config.yaml
encoder_arch: "vit"
model: "encoder-decoder image transcriber"
dataset: "seven-segment displays showing three digits"
train_examples: 97500
image_size: 32
crop_scale_min: 1
horizontal_flip: false
translate: 0.06
color_jitter: 0.2
cutout: 0.25
tokenizer: "char"
vocab_size: 15
encoder_norm: "layernorm"
encoder_norm_position: "pre"
encoder_activation: "gelu"
encoder_mlp_ratio: 2
encoder_head_dim: 16
encoder_fused_qkv: false
encoder_bias: "all"
encoder_qk_norm: true
encoder_parallel_block: true
encoder_inner_norm: false
encoder_drop_path: 0.05
encoder_patch_size: [2, 2]
encoder_layers: 12
encoder_width: 192
encoder_positions: "learned"
fusion: "cross_attention"
label_smoothing: 0.1
decoder_width: 192
decoder_layers: 6
decoder_norm: "layernorm"
decoder_norm_position: "pre"
decoder_activation: "silu"
decoder_mlp_ratio: 6
decoder_head_dim: 32
decoder_fused_qkv: true
decoder_bias: "all"
decoder_qk_norm: false
decoder_parallel_block: true
decoder_inner_norm: true
decoder_positions: "learned"
decoder_cross_attention_every: 2
decoder_tie_embeddings: false
init: "kaiming_normal"
residual_init: "none"
optimizer: "adamw"
lr: 0.0016
beta1: 0.9
beta2: 0.999
eps: 1e-08
grad_clip: 0.5
steps: 4000
batch_size: 64
epochs: 2.6
lr_schedule: "wsd"
decay_fraction: 0.3
final_lr_fraction: 0.05
warmup_steps: 800
weight_decay: 0.1
Rows from block 3 of the text decoder, named by matrix and row number. Rows with one number belong to one attention dimension. Each number is 128 + 32 x the weight over its row's rms, rounded and kept within 0 to 255. All counts start at 0. Numbers have three digits each.
# v: attention query, key and value (stacked) (decoder.blocks.3.attn.qkv.weight, 576x192, the v third), inputs 96-191
# proj: attention output (decoder.blocks.3.attn.proj.weight, 192x192, transposed), outputs 96-191
v.66:125155138131138106161129152117073125161132149107145140144110117178098123090168095135155108150143157165060139126160138175139171147097155159105119141125133057097163098071150123106180152187123116127116138104114103153137165070132232144098089077119070154139071113017146118177144130105155155131
proj.66:115110128164089148121156121171162147105195113097114154084081154154148063142174165156194117168105188140132136117095109193102144133121139108133128118128156082157135166117156104167184122126147174110120154098069141185132072094138172125155119139080106102093108165059087105077142106165031099159
v.67:162114143159170117139131171097196153145144111185111096132153184157120120123088154115179146175157096161146171104185155094114057150149105126189143122092095162150120166180089160136156052110176125139069140084155168137169118173155103152162133107095135082062100134068161156151105164144140156104
proj.67:109158083140093095136144149113126098155106180120149064101076160088105125150084106142158184125131151121111128069103177121135152119083078135077101119131118149053155157140105121132134160240113087135087184156112109102142099055116195088110130089138112130118105119144077127092155150106120157172
v.68:151085157075110118128130098092160101153141189115153104073143141110144127169161117147135156077156126135141108136094126142145112141106137113128163182106158159055109109103157111104103170120110125120122147094143123111089117127103145115120130113160103171199155149119039115062115109084105095120
proj.68:114139159110165095129140083200127151120173073127058155135167160172133079097165109112135083160099112121121143142116132176178155115113138151112097174139167104155140065148128069188083100105131147063149132051145124120170100179090094214124095128129140087113136099146130120183162121093148096156
v.69:105084161127132144118122146118122121107137059095081160183180113132141105182104139078139085175122115180168205153195109128168136127142159117137153066123135132081072122099179128115130097088176131089152137168099171135100142110110089085122123122136168124073113149109144142126155130140116181133
proj.69:119145122101110161138119126083172088157110094137122117119128151164140181175092118106070159117097161064151088083138170105095101127167120105132109117123145157102103108122072138134107083137099088151104105171137148140128085091111083086152095136116123106143119118183124120057163147072169133122
v.70:122137140141073144109083119079123053117189125145109148113090132151111131124125132077154140173104121125148127132181132126144130078095161067106103093101092105128153166134142140142114131159155098141169084121129112159119111157134152117153117097100109144109128117111129161151049130115148232108
proj.70:096144111125122173085152170154080125140130176099183098078134163075174133113116097128136113124131160169159137189113182166171197135111083153125109054154131094121052185117085161159154094148158160090144108147115152111156171064126172097133144160131117109080133081148149144113088127141141125105
v.71:070105118140115148115158127132128103076130116113139122127136145128137095120154144122142084155158105157114149118155139086147079109117104133101075097145134157181103152148136066151143139138129102151122105129192120086123098127192148124122101087059157118163151101124085143133083089111170136153
proj.71:136144107115138133117133188159114122104140182142171134051168126087111113114090165138156103081127164169158167110103187122134220122096105166111184153160087089096105171146106081157188150103144139091087095155099146080176166085101161100115104130158111129085076116103191155099132107139155134124
v.72:143142069150123098147145172178062145167170096099108119128123118120119134107098133176121084080137161114088063091154148189099106123164135090119142183136107103169064111110081147187137145140134148090139102179121095146146092132112153164174099103148146064130092146091159108113119074183123130076
proj.72:121081138174130102127089153108172129170110098165093157065149111107129119146106136092127186163097168120113126169149091129091066137134098131095152121175157132074159092156127162077139159153140147091138156140104143141117079171148143134154192153105168134124094166139103140136078195142071173128
v.73:090089140146084095103117066134130163087072144158157169165112122114145099137128128143146142149110164118120099152179125133093121141133133190148149155140111124161157127156131119131146145148120154168082185112154070171106122096109178064135142144124149147182104100105146140178104102184203060148
proj.73:119087119160128116146096155152087105069175142116094105090165154067086083104144155124145120117088208176085162163073138106154171126118151143163141111128185064142103119139110110085190168141110170085156117116079187105125107077130110144147123148140128144122126078074132185125088124092096126148
v.74:106107140130176134114065106115085143179078219155140116086128158138136186192143132147112101083133148159127140104106111144032134165101121166110091154123113137070111173137139098149105154131121153160162129140084163190169119125167117134130140102217112127131169184156115142112125101138106087096
proj.74:110088141182148115098098088167143161113092115117084148143127128144075150089172099094120121153127076080129089101121101125170097083115132108117130202134138095127141103080170106174112066127107131150186129126168092165078131166146076167139130159114084154157098103119131122212165118146119120151
v.75:164109152129095190159084126080162132143081189123134182093126119124157101163136095131173158114166141136121147136170059141096109094124099146164167144126225160130177183129142087110146129133125156106128194064101136134118130142096161046069116123140141219103176122127042100111117115150078145141
proj.75:108141164103145151113141150214128123173145108122085112131155167161126131108141085111157097121137141154160189154136133189133184110115114124119176129141111125113145093146148092222130188132160172120157093131138171119149123169080135148130075134056138113054156092139161160096161085096188121190
v.76:147112096131195078144065166088090167081150109129104098183116098093192174171106065126115150213124178110127142134181119105108178118113158098116120146161113126108070199128129120073138147133068144132116139140089148101119083152082071143173148129131120137057144122165147112164130138143088107135
proj.76:135117130112105171143128079153168124138108167139151126155096149157045141131134165124183118116148086121174128105150124093083034132115125163162145145161132092096128112116101100141116093139115149187165165091106095082120141127118127117145128122178068123194151163144100105147160127102102152127
v.77:127115132195086150114131177130155204130165117111162177120050142122070134091145128076163119129101132156093161108101160063109124128076129111122090101073123154113152144064139125145164075098165163113146144141128141144205126120146142154136170137136153078084168127116159119142087129141139110118
proj.77:171136084127070128165066186155131138103134172148146142061125151085079163127145150147147068060141130081157089116176157162149133122090123186133126160126166111089144119169112120126153129108130091145150118151095077118156140057139199104147123124149139127162098181138146155078134216123119152116
v.78:140134103117114173090137111199136107111130137118159152145070123118184159111124162140152149114142116127128094109175126143132204096116088151114061111121138106180169165142145165122101203115127123106167067130100108089132103077120198113132158126121131175189147088177125118098086129126111117137
proj.78:195172166152110105116129147100115103125164135072157175125129134138055089109093125123129130109121101120221112162110104176121172193117125094119144129091094040109104131151145220133128119122151123152094120166055094167148164158140193123068140143111180155093105160127117127121102146142122157131
v.79:146106128112112155146164134206164163074090175134145101155144097122158154126083109202050136088086160118116065132087117171083187123087125136117160147162183078165171108126147124104130155147150134112133131113047126156173147072167118150149142151069106090133149127161165122129141133094120067137
proj.79:143169179172170138183090099116129135139138080162085154155157080158072121094121138155105152096104079034138087103136108121077096151137217142150128113125138150118127054126157090147125093088122083132139109166105103151155110176182102179116124112114161124179141167104080067155104151091113163123
v.80:101140073161079127086128105112099080127154123130114140093161150157149113139169139162173124208125116160126167110141121122150124097132147131148126142105133139161058153148122114115121130099075068128146129083152127114076144122137151090099145156140117098127143199113076154135108100115100156099
proj.80:130142149113142195071116138193061132144180173132131101071108122110122164083120136168118091160152128140157154149122166144143207085142126135129141122182120060130078159094097122131126134152172208115094153103135145133155167134131168137119121172112102130055137082169146183143103127080146087149
v.81:107133141098088151155136129103139071138115112106165134053177124105073105128209156139174158137179127127128177123104118106081112185136115131121191108141156124079112092105177116057111120140148083102131079105110152102090158152120164100167093148179105160155095156099055172096209150177144107130
proj.81:101114190112133161083081118158151177089169094160075140168112111145140100198149076108101105171127140192081157097130118123118131109096124155183120120184137112121122150141176143185103110105128159101121126101207175136099103132090088181105154169081162109102134108112151138143162056093163086130
v.82:144146174143090126145155190129115155163152102098121114108123113165127121119099125149094093129147107137110162157124146177118127079114132110120192135151163149126170123137166132149128049074204159113179157111122086090139136138098080150121156113152130124094110115160221139132161167151103181070
proj.82:170131135147143160114156109054107153153130087111197092111157137160163148157090160122073150133144110113094152134124103135095073126176069095130097141124114191076157160133130134102111172151085091132177157197156108213144098102147082110095122108136179099137115127177103108118123187128148114070
v.83:176081177080114058111091155087138085165147157139097166142164132122130146180113132160176124146139163183112167094134133109112106163102126156121108148125087126118138132108089128132108097153100162099118119119157104118116144197165119149112095122176118134086141162065161209159142172146114132165
proj.83:115107118178185115134184094186144118110132099138147129166096083168195127174186055076120184169118167105109154105130121116158061073156095077090127061172124211087193129133176117138088117144141123134091136155151117153115048135110070136149164121171118150152151075142144153124140135109154098074
v.84:155116155102137172136076163095136126078139162137143180124201164076094111186104120174135155166174124164120156135132133105120110130158121145123095161161099187089131120121141130113174103131117116131127146129127129092142120184156103147131151122176141149016143134119155168093132148079118150118
proj.84:170135101101107152116166073169126109140117092138103023159088160114171208152171057111119138166115095076157114100102099079107106117156059126101084152133143140127179123116188168173084107133133105137140153106167109150142080142158101144124128106102134095173141095118134155116166116116130127094
v.85:136138104092151127139134110124158096172082142118156125096104134070158117084198108156157110136124144128116115127086167147091132117112114186139111150122109131107122140090126128160135187154103084103139115133143137109136139070158169125106166160100098170133147146125027129084135050113146087112
proj.85:127164181185101133131122134189132129163100135197129125165164118111111115092145133136153146126092105104077129109097119154165177136115193145170170156175097094127096168156148072204069129132093155085110149062143129103109094146128124186158111112102150126137135146102167107151129126123101107177
v.86:132144165133113125195083126072103130157123162094116097085118137093096114159130113107130129088127134107172128134127060165131119162133084139105102181128155166051122145095152132087132101107142148111099108161091131113147123084129088100111093114186066135058153243116042133122109147122080107123
proj.86:138095159119092123143098066132128148086094072122096142214145086146166121111167089154136133152097102136086106097123120157154077116136138117145135140167160170111173078168126155197060132143146140132170129097169097133098086171136115168113113111039125100116165097119156107191112102151136128169
v.87:108122141143130145163166141157126154112116094158165103138111114183165151094114158157125124060125175154160129093124072140127116112110184150127168114131209092160120096133184106149157144133081139121118182133128174108147165076100108103138118132160162089193116121121131099113138125137149078140
proj.87:121130137116119122113080115127141198082176088136090181101139126140093124132129175113166123141134102112159144145132096127120102177144149159158147132135145133133135067102163116082147174097080152107175117098152145153150114162104077147123100135118127160123145135140150082148176101160156110152
v.88:137156151108196091136106108109087133147133178114174035108172099087137157140151076102184127167128154108175122121103163162067181116141101154168064132141137116048161111151168139142076189156105104160164089131176188128077123088123126167134109117157106183084148203089137133108173093160147138195
proj.88:113128171162159187102135118115114158133110086145155142136114110152087131108128087124183096195136135101164137127192125175125104094149142122116123212166143167139144071147141153134133154174123075168101147118170125112082110126088107118176138085099131156123197098131157095132192117129093075098
v.89:127147137148150159164085076025092101133104097153085182105137151131086105167162099116166130217176102117128153109142101122098107155096172113146127168125151150082094093140139152136131141154087133147132081139161138088079142153094107099144090126226095144122166189105144129107152164113097159124
proj.89:114091152097143142086132055140167137155165061159127076101097116135168146178134138133123141143132134153140161146129153109112120128114112134121071095156108186133094141098146143127110078131182173144140131104177163158124134109113067174200092121126097109171139099151130095175170099070124185076
v.90:098190158154116138146131133150102123127094082154097168156154103097149077142101189117151107099108175114153134121192141123120113166111146081135132060090127141161161089088145115175085086151107122145084096112174131084094072154124125094150134091076135123188098136099159137105136154149189126148
proj.90:171099089120107116129108144114131111091139147154126172122114144148193065156124130159178163124129121204137149140103163122111173080091098142129123123103129130101089167112126141111185153134084141140118078107093143198133155151082087102129086174162155161127128125112107180054174085092126135110
v.91:114096139127180127119121196101163156180147114185112138125097093121084124173111104142117112104159116107135102089131145158143163150148142105102118164159101121139116149120093175113161099133119208127100144148122094154196154156122116149150169130122126125042167142171158125185137104177119116143
proj.91:164114146151100100165128107092166107125059051093115136134139081136088162099180130104103172157103126067100066087174078073125097136180166102144090118100164176124160081108104128103101112130137084186141136104112060117072085105168147128097193116108141110178145149160068086176116151178141143081
v.92:114096101165145150108149158060136203164154199107072154138158148115176046143168151139170132153077118140149138143148172138129160122112141096154090074117111069133104150153148172145104129101139122104148152152069163144114156172091114120139098148165077142107115139116115186135082169153132183107
proj.92:101131128091088167111158089126126105160098189101168092126103162081103145107136106107074111134139119142126119098129129160111117104127062140105150098116100192155111132126155076196173093154086133120148101120119110131163127104113175080121138127077132113118114091164123142087127153151167080072
v.93:142168134140151131148182155164111137126161094100097118139097085192130128139099112172117114080123096117107148085161180145160099102106144099107144105110116118203153110155074147195079097166160140118146123107136074122146127124132121158122118144074167080171057111131188074160029150146158173102
proj.93:130142108140145132168185182085138122148102168106128126100115168130119091171078160108097156123145143121170097208131110085121138121132085169119116080120111114084132188078136168061170158135119132143095152192071130175154161116143166035083125139192132150151132142090128140095127160163096130119
v.94:146097135113135124097085136116106130145109142158096156114139141149166131162125099084142120166113102115167114100110130132154152146094125099167125160140137123132122142204109161106111107124140141108159107131061118153082076166138173169119069144154064112064162181116118161128092165090080163147
proj.94:128127102131112117102102119145084100161062093121110145108159096111148124104140081147115139146121142107133093089144147058088105122110118074110100149077116120124141096165126136146143118181158113080121106184149142169129099064136157180123127089086122122174110047160137136163113143099148150129
v.95:132115137117073132130099110097094070137115116146155175152147078159147106127110122200106074048105119113127088111107105120173184064131151102139106145112252087213154144132142083139129143148142105128175087123064068081158125088165168119124054111085116124142061107147089116179102111122147128132
proj.95:120205102126132136117123169131131139152100143164066130149162137066167087085151082112126116109106155134095085148109107126138074145079180125126166093082142132148101116081157080116176164131173162121170160083079133085163133183129143147132092121055163114113119124154105144150086097112078152130